Weights of a small contrastive audio-text model: text encoder activation relu.
Rows from block 9 of the audio encoder of a small contrastive audio-text model, named by matrix and row number. Rows with one number within an expert belong to one neuron, the router's apart. Each number is 128 + 32 x the weight over its row's rms, rounded and kept within 0 to 255. All counts start at 0.
Before each expert's rows are labels from the 100 clips, of 14976, where the router gives the expert most weight on average: "strongest on" is what is common among them. Only what is clearly more common there than usual is listed. The data: melodies that start on their tonic, played by one synthesised instrument.
# router: router (encoder.blocks.9.mlp.router.weight, 32x160), inputs 0-79
# up: expert up (encoder.blocks.9.mlp.up, 32x160x160), inputs 0-79
# down: expert down (encoder.blocks.9.mlp.down, 32x160x160, transposed), outputs 0-79

# expert 2
strongest on: bass guitar-like; tonic: A
router.2 [120 121 154  95 159 121  88 150 136 102 161  81 154 133 118 160 152 166 131 108 120 147 106 144 167 126 114 135 147 142 108 184 153 134 112  68 142  89 139 113 159 127 125  89 133 119 103 144 154  75  76 156  80 146 157  76 157 156 165 102 132 125 159  76 159 135 125 154  97 138 118 101 140 141 166 129 156 149 137 163]
up.0 [118 111 110 119 131  86 159  47  73 168 120 113 142 159  75 117  99 136 126  65 179 114 205 174 135 101 111 169 175 124 106 113 103  99 151 101 128 140 170 134 136 127 125 189 120 148 135 167 182 115 178 157  95  97  93  86 157 159  89  94 139 141 103 185 118 127 162 130 130 153  93 138 146 158  43 133 160 112 185  95]
down.0 [147  81  97 195 123 157 109 124 116  95 123 102 114 155 112 137 154 108 186 116 180 154  97 102 130 120  79 150 105 162 157 121 139 137 155 162 160  86 107 155  93 134 147  81 128 103 123 131 123 123 125  73  90 141 219 133 192 154  92 123 148 140  70 106 162 127  81 109 101 158 171 152 102 131 162 139 166 123 197 106]
up.1 [ 80 129 141 129  97 148 113 106 149 113  78 105 116 123 139 149 124 153 116 131  92 170 111 125 138 102  91 134  84 146 110 182 184  90  61 113 161 146  81  86 194 109 128 175  95 131 136 126 105 209 119 129 176 115 137 112 136 156 113 143 178  89 125 120  96  95 134 175 165  77  79  87 120 136  82 148  96 128  97 126]
down.1 [135 151 153 150  46 101 149 112 149  97 108 121 143 118  86 111 125 160  76 153 176 126 154 114 185 114 109 123 137 155 126 164 150 162  83 122  96 215  96 101 123 113 133 157  84 134  93  71  98 100 184 109 126 172  96 110  68 127  82  96 140 115 194 117 161 134  98 100  95 196 184 114 108 136 111  75 155 118 158 117]
up.2 [138 167 126 128 111 115 165 132 163 100 130 152 108 156 137 165 153 105 128 116 105 127 123 160 161 161 193 172 110  76 149  64 113 132 122 104  63  77 139 175 140 151 103 104 129 160  93 110  88 115  76  90 121 132 166 170 123 164  94 109 145 181 158 104 163 140 136 166  84 140 159 138  90 112 124 100 147 126  88 125]
down.2 [103 155 173 146 142 183 155 126 150 108 125 117 121  68 141 180 101 127 137  57  72 122 135 143 134 146 125 139 102 143 127 121  50 144  59 110  76  55 122 150 126 145 135 159 122 107  99 120  86 159 140 119 133 141 106 209 118 130 121 140 171 161 117 164 134 115  63 137 120 174 149 113 124 106  76  94 123 143 130  91]
up.3 [ 61 122 105 152 119 125 116  71 104 122 181 136 101  94 114  95  52 132 153 126 150 136 134 181  76 142  53  95 122 142  61 149 132 127 109 166 192 137 139  85 106 174  80 152 164 140 159 151 115 114 103 146  92 137  72 187 118 118 165 155 115  73  34  96 103 106 196 181  84 106 109 152 139  85 116 199 127 165 123  89]
down.3 [189 170  82 128 107  87 117 143  57  85 155 162 121 128 125 132  91 138 128 120 140 117 125 129 116 104 125 139  97 158 148 145 181  53 138 114 148 128 160 190 172 123  95 123 133 104 102  53 154 105 128 124 124 122 156  67 155  88 110 128 185 179 108  85 117  93 182 156 111 151 100 145  93 111 191  73 126 162 116 117]

# expert 19
strongest on: the note G; tonic: G
router.19 [143  98 159 188  89 170 158  86 132 167 124 139 157 136 120 142 142 148 172 114 112 163 167  62 111  93 142 172 144 189 109 102  84  66 158  91 106 115 104  90 136 140  98 127 199 137  55 142  87 127 125 119 131 118 166  83 165  87  93 136 186 158 188 148 140 113 112  93  76 167 125 121  94 164 124  62  83 108 178 127]
up.0 [126 167 150 145 124  64  95 110 115 144 137 147  72  82  79 123 132 144 150 113 135 161 158 138 141 109 160 110 128 119  65 162 100 105 149 161 195  67 136 162 136 108  92 172  88  83 101 154 112 119 138 130 169 128  99 118 132 170 162 118 214 113 173 148 106 172 130 118 102  79 132 140  87 137 148  75 141  95 118 129]
down.0 [124 184 121 151 147 111 154  90 112  80 143 163 167 120 125  94 118 102 112 124  84 119 166 168 119 194 178 126 117 141 157 129 137 101 123 150  91 109 117 157  72  93 154 126 110 110  98 200 121  97 161 145 142 143 134 101  86 129 158  54 142 143 165 117 105 142 165 129 132 142  98 139 133 126 113 107 124 102 101 129]
up.1 [186 213 114 136 157 149  95 105 165 184 141 133 165 140 169 124 140 142  79  76 118 117  91 111 131  98 127 148 102 109 145 148  92  81 190  95  99 148  95 127 175 124 174 116 166  94 134 102 131 146 156 103 187 136  79 118  94  66 124 164 155 117 146 133 141  93 111 131  93 175 145 147  98 123 142 114  34  84 151 120]
down.1 [144 106 102 137 179 184 142 123 132 123 197 139 114 128 114 152 108 146 130 135 100 177 186 169 117 197  92 118  98 111 176  72  60 135 121 182 174 155 159 146 176 108 105 126  99 129 129 151 137  72 117  85 124 136 155 139  79  93 113 126 113 161 130  71 193  97 110 144 119 109  97 148 145 113 114 123 145 131 164 127]
up.2 [126 189 139 166 127 187 177  92 120 110 142  94 197 173 160 150 105 150 136 122 105  87 183 114 125 129 136 135 165 147 202  72 109 114 130 152  50 111 114 131  98 123 174 119 137 149 157  63  88 104 142 127 146 129 123 114  99 137  68 103 105 120 148 122 196 127  80  94 123 145 149  69 141 112 145 118  70  90 123 193]
down.2 [164 140  89  97 147 138 114 158 124 130 174 108 123 177 132 143 160 130 142 137 164 180 109 155  68 163  93  91 130 182 182 102  99 163 130 123 140  84 151 121 191 152  93 125  98 153 159  93 146  99 151 140  86 172 125 157 156 100 134 160 133 140  80  32 158  97 146 142 126 104 128 155 124 118 118 167 167 144 148 131]
up.3 [156 197  45 141 122 150 188 161  94 223 187  98 132  99 142 152 103 114 118 119 151 120 114  81 117  93 110  63  99 156 173 146 151 116 168 158 100 128 158 110  92 153  96  81 113  91 122 193 109 105  93 178  98 109 154 108 161 171 140 148 106  95 131 128  83 136 143 162 130 136 103 165 201 163 181 186 105 126 146  69]
down.3 [ 33 123 154 112 135 121 157 112 219 120 147  96 149 127 128 127  87 124  87 188 146 121 128 114 171 116 105 105  93 105 109 161 107 106 117 147 128 180 122  96  69 100 129 155 168  88 175 135 127 160 150 101 180  86  82  96  94 123 115 107  56 140 140 177  98 122 117 144 135 103 112 151 151 101 108 103 106  74 204 115]

# expert 14
strongest on: the note A; the note G#
router.14 [115 151  83  90 174 106  62 150 129  83 177 129  84 109  70 150 138 129 182 138 157 143 164 103 178  95 106 172 128 136 124 122 103 139 173 126 171 103 196 108 155 157 138 163  84 147 125 130 163 144  88 174  92 135 155 102 143 143 160 149  97 177 118 149  91 104  99  89 117  59  88  94 129  91 127  94 192 119  97 109]
up.0 [144 121 124 172   0 102 126 135 111 136 128 110  87 100 144 132 153 101 161  99 111 131 120 143  78 222 124 168 118 109 126 136 111 146 106  33 157  99 136  86 160 131 195 109 151  89 103 104 140 108 117 123 135 169 124 173 119 107 137 113 163 145 124 122  99 169 124 166 112 155 108 115 123  76 105 143 132 135 134 144]
down.0 [127  59 145 103 141 132 145 107 117 103 119 124 110 131 131  54 166  72 138 138 165 184  74 150 160 138 128 161 117  98  69 145 140 156 182  57 124 119 185 180 173  79  75 194 147 113 113 163 116 130 162 139 125 113 130  79 162 119 151 156 140 138 122 120  95 142  97 158 182 134 122 112 133 154 146 148 128 114 178 132]
up.1 [168  98 144 130 141 168  66 140 177 118  90 157  97 173 140 116 151 127  64  86 109 153 115 132 194 176 156 168 125 157  98 101  72 154  76 109 101 169 156 118 133 143 120 103 100 129 104  84  86 131 110  83 147  66 201 111  68 134 107 154 184 199 179 111 117  98 112 172 124 165  66 168 133 131 102 122 129  99 126 134]
down.1 [165  80 134 155 147  95 147 177 116  70 128 157  92 136 105 134 109 105 160 139 151 163 132  96 117 202 155  97 114 117  88  54  48 124 152 193 146 127 115 147 204 117 152 113 119 110 136 136 163 159 155 126 180  74 157 104 127 123 168 122 155 147 128 157 150 122 169 159 118  84 148 128 119 133 173 103 121 119  87 125]
up.2 [174 116 140  82 116 167  87 171 102 127 132 138 143 133 146 196 148 131 134 143 159 135  61 131 154 143  99 113 103 164 109 145 172 173 142  98  93  99 137 149 136 141  58 104 109 168 119  54 116 133  50 107 127 180 193 114 178 182  76 109  71 193 208  77 102 141  93 135 133 107 131 137 148 140  57 117 212 150 158 146]
down.2 [111 131 173 100  74 113 104  93 158  91  59 133 126 116 114 104 177 182  76 110 110 165 113 135 180 158 137 187 192 121 167 132 109  91 106  57 145 143 145 100 207 130 131  84 193 153 142 161 137 189 175  85 138 191 140 157 163 118 116 106 118 118 131 178 145 113 130 149 125 144 129  71 111  97 112 126 156 129 130 147]
up.3 [141  93 172 182 118 114 149  56  93  78 112  78 139 140 108 100 127 115 127 136 156 130  94 143 128 158  74 187 169  98 140 117 130 178  99 223 140 100 183 122 188 125 151 122 163  83 147 156 154  81 124  76  69 130 125 119 103 141 134 111  94 108 104 174 159 118  85 176 129 101 126 114 131 101 123 165 142 113 183 131]
down.3 [123 142 104 144 128 180 130 102 182 147 111 139 125 104  73 141 165 136 100 149 148  86  84 144 125  66 134 182 156 119  87 111 151 138 165  89 113 104 114  61 130 156 111 111 150 121 117 187 161 119 107 114 120 152 116 127 138 156 135 151  84 127 110 137 150  78  88 106 132 113 142 136 118 187  86 172 146 148 170 119]

# expert 13
strongest on: the note F; the note C#; the note G; tonic: F
router.13 [128  91 162  62 112  93  59 187 146 149 146 154 122 104  90 147 142 175 161 165 101 121  96 128 132 116 150  83 174 139  71  96 152 155 136 110 144 114 113  87 104 131 125 102  96 129 159  73 171 104 123 196  92 147 136  84 189 180 126  88 141 140 130  85  97  91 137  98 114 112 118 101  95 143 124 165 188 161 140 134]
up.0 [ 98 148  89 148 145 143 149  86 113 137 107 141 104 179 134 122 110  65 118  99 108 181 107 153 166 126 169 207 134 123 132 148 146 100 110 145 103 138 149 174 126 148 121  98 172 136 125  62  74 168 140 127 144 114 125 165  96 131 138 130  77  96 140 145 106 149  77 129 159 119  85 148 168 188  86 122  84 108 123 110]
down.0 [136 101 106  86 109 116 146 163 139 172 183 120 172 110 158 132  95 132 173 125 207 143 122 144 122  48  95 108 142 165 104 122 111 127 124 105 145 117 110 125 113 115 186  98  87  97 105 159 174 103 118 194 143 142 154  90 154 125 152 243 156 120  68 149 115 148 139 200 139 104 161 167 151  88 124 126 161 120 120 154]
up.1 [ 41 121 148 137 157 159 125 130 212 150  85 162 139 128 152 132 134  90  75 150  95 111 123 183 121 105 121  92 144  95 163 151 105 113 132 131 163  88 121  94 118 139  99  55 139 106 157 114 103 157 108 113 167 100 159 159  97 118 121 128 110  74 136 174 125 113  65 162 125 129 154 193 161 159  66 129 111 103 130 148]
down.1 [132  74 126 116 112 153  43 195 145 117 111 110  93  64 126 142 154 193 167  88 192  62 122  79  79 133  95 100 140 121  92 123 160  98  77 133  99 113 126  67 162 148 194 111 122 107 101 133 182 103  88 183 124 194 125  55 150 120 101 107 133 167 133 145 134 127  98 124 138 124 133 144 131 111 128  78 136 112  97 197]
up.2 [110 140  72 136 152 120 181  64 119 116 122  66 131 112 160 123  78 100 132 144 134 151  89 155 131 108 115 112 112  90 125 119 149 123 137 154 111 116 134 200 148 148 134 123 154 157 113 150 101 159 123  97 189 136 146 138 143 127 136 149 103  65 137 154 140  99 110 131 148 168 127 178 145 162 146  77 113  76 115 156]
down.2 [122  75 114 106 104 130  62 122 192 120 116 102 108  47 133 134 112 154 129 113 159 119 113 142 157  59 117  95 134 156  56 166 161 131 115  86 166 140  75  76 106 132 164 139 109 108 138  98 106  95  94 153 158 148 148 101 178 122 135 162 153 129 117  87  84 160 153 144 143 124  47  98 154 137 197 154 151 103  84 147]
up.3 [ 93 120 133 128 132 125  77 146 114 185  99 104 107 130  93 115 189 145 149 128 128 103  82 134 157  90 129 110 167 124 130 200  68 195 185 155 120 117 129 106  94 159 126 129 129 100 173  82 107  85 138 145  67 138 128 128 124 136 101 103 118 115 164 102  96 151 154 127  97 134 191 108 138  91 152 172 147 138 205  80]
down.3 [153 145 126 161 156  75 190 129 156 127  91 166 147 129 110 105 143  57 138 151 174 117 132  52 147 137 154 122 147 100 141 100 117 136 148 176 137 175 150 167  78 112 157  85 101 105 192 128 113 157 142 113 102 137 110 143  87 140 152  90 137 189 157 186 179 130 152  80 165 126 131 198 160  81 125 132 124 118 111  71]

# expert 6
strongest on: the note F#; tonic: F#
router.6 [125 109 143 100 130 153 135 133 124 135 170 142 103 149 129 200 123 175 137 158 131 134 120  98 121  82 149  73  97 114 117 132  96 148 137  83 148 153 154 150 141 116 151 122 152 112  93 162 156  58  77 143  85 195 167  80 160 146 165  83 100 145 102  76 119 128 168 148  96  90 137  90 100 121 138 120 169 203  98 145]
up.0 [106 138  86 162 116  42 137  81 106 148 108 152 147 169 157  94  95  96 134 115 140  98 178  69  95  85  51 119 134  77 152 105 124 129 149 132 179 154 100 147 107 196  88 155 142 215 125 150 146 160  70 151  79  77  90 157 136 117 221 138 110 122 106 142 100 140 124 113 164  92 131 151 155 146 117 201 162 107 120  83]
down.0 [ 91 132 125 156 104 133 158 114  99 153 175  86 145 133  44 131  77 138  84 128 126 154  87 155 131 110 124 126 122 119 121 149  98 117 113 123 126 201 122 127 140 108 166  90  94 144 166 138 126 119 120 119 113 141 112 103 177  73 149 177 103  61  61 164  79  98 150  90  83 131  45  75 183 137 151 145 136  94 121 112]
up.1 [ 96  96 109 122 109 104 130 142 150 133  70  79 130 140 185 144 120 159 131 102 120 120  87 178  69 119 139 167 103 134 144 131 108  97  63 154  73 138 140 104 200 138 170  78 155 171 103 130 114 147 199 116 117  92  82 130 116 167  70 175 107 160  77 132 123 140  89 112 105 115 125 130 150 140  75 126 124 141  99  83]
down.1 [133 125 112 115 126 138  98 138  96 133 129 180 132 122 159  26 152 222 183  81  80 137 132 121 132 134  66 106 122 162  86 130 101  65 124 130 174  98 152 177 179 142  53 154 137 140 145 189 154  62 165 174 155 160 119 107 144 116 140 123 191 118 137  93 133 118  88 136 102  82 121 147 152 152 124 157 147 139  84 142]
up.2 [152 135 110  77 121 129 104  93 114 100  42 194 121 144 179 142  74 111 149 133 117 117  73 124 149 151 112 145 167 140 127 128 150  77  81 116 179 100 111 122  61 152 107 113 123 110 105 145 116 125 101 101 188 127  73 160 137  87 158 104 119 159 151 126 150 162 106 185 138 140  74 122 162  76 136 148 116  94 114  66]
down.2 [148 161  64 165 161  61  92  97 125 112 150 142 151  64 119 143 172 124 124 115  84 130 147 148 169 121  48 113  90 107 105 125 112 107 127 109 134 195 178 148 150  85 111 205 103 130 166 188 174 153 209 146 215 108 136  76 150  69 110 150 157  82 149 146 110  71 127 104 139 127 137 101 136 107 137 147  76 141 123 167]
up.3 [118 150 114 152 108 171 171  80 149 182 120 173 172 134 148 118 125 121 162 126 142 112 176 130 119 105 100 105 149 122  91 128 106 112 122 123 141 100 115 138 126 159 131 105 126  95 124 165 104 152 134 130 124  83 187 117 123 140 133 110 125 169 119 160 154 107  91 114 108 219 170 142 164 123  87 168 107 134 121 114]
down.3 [193 140  90 120 181  84 137  95 171  65 112 149 141 137  78  97 123 103 131 136 173 130 150 152 110 103 154 109  98  80 143  57  69 134  88 160  94 156 117 129  87 103 159 115 127  82 177  93  83 140 180 117  87  91 159  54 137 185 133  81 107 103 134 140 171  29 157 105  90 154  98 129 148 128 160 107 120 119  52 115]

# expert 7
strongest on: the note F#; the note C; bass guitar-like
router.7 [150 142 100 104 119 114  85 157  92 107 174 160 130 132 135 169 199 173 173 129 119 115 165 120  77 109 144  91 139 141  66 170 117  84 120 119  82 114 116 129 150 160  94 171 128 122 124 107 163 147 125 175  76 152 134 105 175 198 119 121  89 159 126 103 149 170 151 149 128 136 130  71 114 116 129 150 167 182 148 161]
up.0 [109 127 150  87  84  70 101 162 146 162 104 144 120 162 167 150 184 105 103 110 109 151 125 110 139 164 125 167 101 148 147  79  95  63 110  88 129  77 149  97  93 171 139  92 113 121  92 133 117 107 147  68 161 165  64 171 123 116  79 124  66  95 187 109 133 137  79 110 149 135 175 106 151 124  59  83  98  98 186 145]
down.0 [144 132 155 161  80 195 109 138  75 130 182  77 168 177 125 140 135  80 169 149 124 138 174 150 170 134 123 119  95 164  97 158 170  84 138  94 122  90 183 166 130  90  81 108  81 129  55 150 126 116 136 133 138 178 130 140 192 113 104 166 140 140  97  65  51 114  87 160 157 100 156 150 119 149 130  81 150 139 120 175]
up.1 [ 91 159 154 105 147 117 188  85  94 138 167  94 162 127 155 134  51  52  97 192 112  87 113 125 106  40 193 140 133 107 114 136 171 118 127 159  84 180 123 170 106 121 143 140 175 117 152 118 103 112  45 152 142 139 130 168 144 170 169  92 105 130 113  97 112 133 115 140 112 155  85 160 183 130  97 145 116 115 124 109]
down.1 [111 208 122 224 123 103 172 155 120  81 171 128 112 136 129 144  61 123 139 123  89 120 128 128 151 135 143  96 123 120 123 137 172 138 166 140 106  92 144 133  41  96 159 120 102 102 107  76 166 102  90 146 107  47 145 113 105 194 178  79 163 179 123  99 122  97 158 107 113 186  74 167  78 148 131  81 120 132  85 119]
up.2 [154 142 121 148 168 112 171 132  96 137 164 157 133  78 137 122 155 134 170 109 147 120 101 154  88 129 106 138 113 177 174 136  41 135  93 179  83 126 132 153 150 146 156 163  93  81 174  95 136 168 196  89  96 154 142 131 110 108 104 103 113  80 104 153 173 125  91 116  89 167 151 142 150 122 149 128 134 126 168 171]
down.2 [135 182 132 131 129 148 132 132 133 144 179  50 106  73 132 174 106 164 119 139 133 171 145 170 120 163 134 116  71 103 127 105 111 130 112 154 110  80 107 132 164 120 191 121 143 125 106 139  85 102 190 137 116 120 147 168 150 110 102  89 135  82  83 105 146 135 128 193 109 155  85  83 105  87 138 108 123 102 143  55]
up.3 [125 198 100 157 136 168 194 126 133 119 116 122 165 113 156 187 130  89  90 158  98 100 101 175 130 142 163 122 129 125 148 100 114 164  86 139  78 154 163 125  70 147 104  71  71 145 106 163  99  87 135 121 104  91 223 111 162 192 130  59 105 159 153 141 177 119 121  95 143 182 107 163 152 165 100 120  93 135 117 112]
down.3 [128 135 123 119 114  78 121  88  55 124 163 170 121 167 106 117 103 105 108 136 179 101 107 126 153 146 187 130 173 117 161  98 167  76 185 163  88 149 119 174  99 136 101 161 129 159 118 132 134 148 115 114  78 207 145 109 123  89 144 158 116  99 163  98  88 129 150  93 124 162 136 152 143 131 105 148 143  89 154 116]

# expert 23
strongest on: the note C#; tonic: C#
router.23 [ 96 158 105 102 124  87 117 122 146 101 157 168 109 135  53 169 183 175 141 133 109 103 116 160 145 137 120 112 177 103  90 143 126 111 178 107 143 143 172 112 168 146  56 155  92 178 120 114 156  84 112 139 115 175 115 111 162 145 166 100 173 212 179  87 134 131  79 136 137 101 116 103  87 125 126 120 201 138 116 145]
up.0 [137 178 137 129  90 100 118 153 150 121 159  92 151 114 174 133 103  84 105 118 116  72 168 173 112 131 120 159 123 166 169 157 156 175  81 108 136 156  70 120 127 125  73  85 173  95 172  94 120 151  76 138 110  81 116 152  90 180  62  96  75  73  79 162 129 124 131 133 128  87 164 174 107 170 123 169 112  75 158 122]
down.0 [142 169 179 182 129 109 119 137  84 100 157 150 163 105 107 154 171 176 144 159 165 180 116 140 167 125 123 159 143 154 108  95 139  84 118  73 112 167 110 118 158 134 156 105 156 130 111 103 128 161 147  53 152 156 131  93  95 116 114 160 131 104 103 112 157  84 135  85 167 189  96 135 149 171 151  92 140 108 144 145]
up.1 [128 124 128 141 134 186 140  85 127 194 134  95 172  82 127 121 105 111 190 108 100 101 139 226  88  74 157 172 199  96 154 122 118 156 139 108 145 110 131 134 149 147  66 109 180 156 120  72 136  95 126 124  93 138 195 138 142 198  91 205  89 130 139 110 186 114 109 145 151 142 144 146 119 123  86 159 139 174 155 104]
down.1 [157 129  48 117 121 157 131 144 133 169 178 164  93 162 128 141 134 127 150  78 172 103 124 119 104  96 132  94 136 142 148 107 156 131 131 115  78  90 149 112  74 151  94 104 123 106 170 105 172 100 115 103 139 108 140 104 148  77 111 169  89 120 132 132 136 149 119  89 114 171 134 137  97 142 134 150 129 185 123  82]
up.2 [160 161   9 176 109  61 129 135 175 115 165 132  88  86 111 133  89 124  76 135 147 110  97  95 141 123  84 119 133 165 119 130 117 140 118 156  63 162  75  81  89  88 143  91 142 128 103 116 160  91  81 133  70  70  79 135  89 109 169 116 158 181 144 176 121 138 133 173  96 171  57 129 140 104  60  95 141 120 124  98]
down.2 [ 96 145 124 117 131 133 176 145 174 101 130 149 117 113 180 144 155 121 131  98  88  70 119  75 100 160 165 161 177 163 176 110 122 107 151  88  97 133 162 180  89  83 114  89  75 141  96 114 103 177 122 145 117 144 129  78 102 162 151 124 148 170 173 128 173 158 149  52 139  89 121 161 191 135 134 115  44  89  84 109]
up.3 [ 88 113 171 132 158 102 111 118 121 142 128 124 113  59 166  92  31 134 150 153 107 107 137 112  33 171  94 179 103 154  93 162 141 116 108 118 120  71 131 126 150 166 111 110 165 105  45 131 145 183 117 144 129  69  44 139 110 131 175 151 117 123  80 118 123 206 114 150 103  91 136 159 172 114 111 167 112 179 192 112]
down.3 [164 132 119 123 184 122 150 103  66 112 165  84 184 200 103 141 125  87 104 169 120  86 146 124 143 157 123 121 131 129 174 170 135 133 157  77 127 134 117 135 129 103 142 144 158 102 137  42  80 146  80 105 170 159 149 107 119 232  82 125  72 152 141 133  96  91  89 121 134 147 128 140 141 174  92 160 233 152 102 147]

# expert 24
strongest on: the note F; the note A#; tonic: F; tonic: A#
router.24 [122 136 117 114 157  67  66 192  83 127 137 138 128 135  85  96 134 182 143 115 126  81 158 126 122  89 129  83 152 160  93 134 157 127 145 153 172  85 160  95 108  95 155 136  86 140 120 175 189  72 144 197 109 125  83  85 128 174 147 140 153 126 106  86 153 105 141 192 105  67 164 135  82 117 125 204 176 117 160 104]
up.0 [101  88 138 100 117  79 138 110  88 152 100 141  97 100 104  35  80 144 132  90 101 144 138 159 109 107 103 111 169  93  52 145  90 154 157 157 196  96 139 154 164 127 136 167 175 166 166 124 158 110 158 143 103 111  35 143 158 147 159 189 133 105 126 139  92 147 119 126 132 124 163  91  87 109 138 130 106 152 109  87]
down.0 [124 144  87 108 118 116 189 167  63 123 192  66 113 125 221 136  92 163 186  96 150 139 131 142  99 137 124 140  61 124 109  92 123 146 161 184 188  87 149 119 143 128 175  98 111 109 139 141 155  86 170 182 173 130 144  98 156  74 136  97 150 175 113  95 130 141 131 172  38 166 108 136  80  94 131 172 116 137 116  69]
up.1 [140 118 124 115  94 135 137  74 116  76 204 107  90 104 135 149 179 150 164 133 114 158 106 152 116 162 105 100 173 152 145 105 171 101 114 109 176  84  96 144 186 128 139 134 176 175 130 154 136 158 137 170 154 154 119  95 158 114 116 204 113 198 120 142 148 133  86 113 131 112 122  83  84 127 136  91 184 154  90 176]
down.1 [160 175 100 194 142 115 149 137  96 122 128 129 158  84 110 118 146 167 138 115  64 151 128 138 196 185 122 107 167 172 196 135 137  68 115 164 124 156 120 116 100 118 125 139 127 130  52  73  68 121 111  80 213 101 152 161 123 138 113 136 166 136 173 120 190 106 106 133  82 152 123 117 105 175  83 111 171  90 154 111]
up.2 [ 82 166 183  97 169  85 133 155 120 215 134 129 125  63 124 110  85 147  61  87 116  64 178 144  77 105 112 128 141 101  93 131 124 103 137 181 143 102 111 109 117 119 147 154 135 130 172 125 152  98 118 151 113 179  95 148 122  95 163 161 135 109 119 124 140 137  98 139  94  73 154  93 107 114 111 177 114 139 112  80]
down.2 [152 127 135 105 126 103 145 140 148 109 145 174 113 153 121 139  81 145 174 120 145 154  95 113 109 148  92 135  88 161 132 149  94 118 109 192 153  99 162 123 165  95 129 141 115 141 214 111 143 120 137 166 191 112 169  80 125  77 101 148  96 173 161 114 108 131  99 144 139 156 146 118 120  62 141 187 159 142 110 114]
up.3 [123 174 113 100 146 131 141 104 158 153 133 126 139  84  86  81  51 144 146  91  77  75 213 183 129 150 117 144  86 145  30 168 161 107 110 114  96 117  76 185  84  85  95 110 183 124  68 113  86 108  84 139 116  84  93 145  70 175 142 102 160 101 136 105 110 102 119 122 159 135  77 148 153 153  84 109 104 109 166 145]
down.3 [ 90  88 192 133 146 127 108 159  89 102 127 119  82  80 139 141  58 112 141 175 125 125  76 124 129 116 179  96 163 106 130 191 143 168 102 153 144 106 151 132 114 153 129  75 157 146  95  58 113  99  96 122  70 118 194 168 121 135 162 104 122 121  99 102 115 136 135 173 148 123 113  91  57  81 100 128 212 145  94 154]